Rows from block 3 of the text decoder, named by matrix and row number. Rows with one number belong to one attention dimension. Each number is 128 + 24 x the weight over its row's rms, rounded and kept within 0 to 255. All counts start at 0. Numbers have three digits each. After the name is the row's rms in percent of the matrix's.
# q: cross-attention query (decoder.blocks.3.cross_attn.q.weight, 256x256), inputs 192-255
# k: cross-attention key (decoder.blocks.3.cross_attn.k.weight, 256x384), inputs 231-307
q.85 100:113108139119133129127157141121086151130155111104142124183141094111161130067137107127133142068112146108144094113135180124125133119145112153127100131132057143125144166137104143123121179139159141
q.86 102:119120156110135128157164136099124127136100056085143153123104138085128116123088130102085072161139129132158160105119034163102137125116141148130130126116134135150119148115137154102118124166139108
q.87 075:122169173122119148167155112107137157148194084162089126108108136123140142115100129119152118083147120117151119109144154119127145157096135173129113129161136119096146149137102176136105127109130179
q.88 062:127141129117117105156159109113129163124139103105170145133117138079120138150149172137093105147120096135116117146131113146141138156092109122131132127132142117155071130135097127114139117177113124
q.89 064:143110159126151116149132112093071151091144115108119148150107130084136131118144157115137090113114108128100131098127146128129169169115136136125158121099113123127128147100158151137135131124169167
q.90 117:134148111140113141123105124173146119133164137181100110091162134153107151161118121120170145106152137165139127115168200123148137117124141134139133113168104106137160104127138145105101150105127157
q.91 104:123133107126146113104101143127101128131148108152126114111177137095097109135127113121166132116129135139147153094113138135129181152103127174140129136152098100116144133137129127102115129127132179
q.92 111:144139113084120128123122088145149143157115173107119115118111126162127148141094128159087144120118092122114096134130120164138073106152094099111092143115149139139122093102131122184113110119092084
q.93 082:144141113111145150138114133133120144104136128133110142141149111156142100116142111141153114076125134145184107125132113113144128183142157176106114097097111116106147166176126107164111118097165106
q.94 114:148136121150089128143169102107195122178128137125112133174097152124137135142101129129123166139156140099083097101132128121081128144125120114156130116160137150154106141131126152129137144122106123
q.95 093:106093095124113127175073127124140102132082135120147111089123163130090119155131155124149126152142136132128154137117095155149142132094143165115158131126159117116138103119113089121160131099122072
q.96 103:098137121094171095121143137122086117149136132103143154150111123124154130073136125149114122137132123109145072141098124133147139124173157120115151131123110129094137113096143137109113112161154121
q.97 089:133146123104143127120135132152112142153102111122172131104093098141132138121129176149099137104097140092125115124052106135142161107166145146124125155131095127119145106099115149185132139135139126
q.98 103:112093173147112144127111144123162118150156136104112147170130105091150124117110120124181105066122124100145096113108127146118167134086118137120131103126129179147152140155061109081149149129142113
q.99 112:147115152130177114135130138119096130172180151101113153158137120126148137110130166105164131146128119097153091164116121148149077166145160112105137143110140160113145123105122134083145152125127144
q.100 099:127142111138133129119121176137129108182111147127138108127103136114125129065118165165181152130148120141130144155078107119104143096150163148136136144123121126099147118079140152120113171115119117
q.101 098:079114133119111127157122145134148148095147111140138092104147112128120136156142122157130096046145115110151132114118120152154172101115087156145146136129145156132107109125092115170104091144138123
q.102 110:126116141104120127136098145129140131141130126076061155113164109104103110101124135051183083114097135124103124149143113142112112133135104147125148132137153121146158133104122153068143186103135115
q.103 105:161113092148109148113098124136142101079113076134156144096140132128139131101133124115134104144143138184121145150142119129146141090108140136115126108123110101129150104117172163156097147127135132
q.104 102:133127144096154123132120130127116123200131116140150132134152131128155126152150138144139116166144164149119078122095128137158116148177161104098101143117096084098139083147141125127137119133132134
k.85 099:147080155152139142158139139122118134151155127187152144106097131121120086140102125137082094162098107138117147151149104095120127117132119145146137108132141160143100111109118166146165137127146132104110120138098115084096137150092106141
k.86 103:125129127095103143129148103125125125111166163142138120140133121105127134114071168141085142122167143098132103145113124138119137151131122157126111135127141146132148137140118120193141134161119168114107125124099119073085132150116111132
k.87 062:180094114136129130154133116147120135064132150142099137126163119114147115097085134143152119138138130119152126117131127113121113103109087146061085111143138105088133150138126148141104138128153087105155136126137153118166139114133099121
k.88 061:117115141154092106157134141143139097118180138109183132139122125090128136146086114187115148107137115101110107142141117127123102129134110134114104146135146149123124125150145095140123129104128132087131082165115143099082083146123151140
k.89 064:110082137173100124139111143132153119137163166158226152174111099083158132154144140123153115134139115114100133148121135134095133072092154123153149153148127186141136105104124099113124111143134140097147129183105130104113128136106130147
k.90 118:154144140156163129123096128150137140141068093123117128128157129145130123141159140082143158130100157125088130133136148125110090120129144145095083111098112110111140125100151131075107125125153113146167165111154119157197135103143124131
k.91 100:131113169152173123150140088094125143150073095107102118134176103136158130136140134128100144147108131112084140157122136119094131117098155146128113109105155102102138112112142144127130132146159101132158191127147117139160123163117141126
k.92 106:135148107084084119116117170160148106122158151137119129133097126132111099119155098142115141097150126128235133123136121110160116134143099074129147141145122129146118141182142113124129110095132105084114100105161153142107115093124134125
k.93 077:143104145102156117134101173097125125136157113146135164131110137112130152136150154123126136136158121126106107136164113106145166132146125115127139178163119120135141132135114151122122108123141112113101137137133137124126154128073152117
k.94 122:121160113110129146093114119158089123126171147164077104120137123122120140102173126124162097073117151122164134119119141125123102132114094110115097105154137128126117141114122129125135166084123159130124086163092092123100164102148101122
k.95 081:099164118116154099087116099066165128136095130074104117080145116127112179121145076158134158131142114115123126109110130149089115131128139141100149156095109067123144160092151119116083110165130133178161169120161153182149140152140120136
k.96 107:130102123163109113132124090170151155173103148099168126140137159117127147132194120109177155132083144128134115127138124133130073121117133118121129102144114131112102112117100081107121122109108089137146137110085144113145150161094110176
k.97 083:103116134125143175120118147125117144116133144127168109088135133134133122146154095097064146144083098143131099155139110152100100103104148130124144097166103090137124121091117091148156150148144085086141090126133170114101135130137088089
k.98 104:137146150125122168125107100143137085107105112128138120105119091132121157143139165123126139095173148096113076128073111063120097125102138132110125140101129128121153159149118171180169173148129165150135119166094143151111137147113107079
k.99 103:144099119118119088152117097164103140170094128116108113126125141154117149107142147133175190101093136123150088119104119086128121155146134103112132096095135160116131140126096157135140143150102128160119181120086108163134145128114095148
k.100 099:098127139124099134147129121194085125151103130135162102126137141157138145098157100087117182126079134128114102172120091152137112126124164066139128092131109122109142106112129125164138156090129137110136120112130120123128158138112091103
k.101 094:122175126159154196114134154094177105077146118127171180105088068127153147140115135147090107132154142125107145125118132104118148107104171164123132164183086133119133121143134107108148115138128131113123071156109137109141131131128122088
k.102 112:113119132141138132126120094134125116145105141123101128094144117106133168131146135140136123161163122094132106119082151107144122130139126120095113166096140144158137151138161143175162167134148152135145156162099116207114124155164108093
k.103 100:142140152128130175129128136096122090121137110149151136162141106131156150095141162120065130124146125125112143153111100144115127129061142125154156130148147132105143113152119139128102145109132115136160087148127109106164146102084107065
k.104 105:136104136120116165140120126112099153142103125127132126152132179135121115079159144118144135124069125133139132111169127145116147123155135131150137090147112102113112126152126132113128129102075081131101086116096126056151122100132105136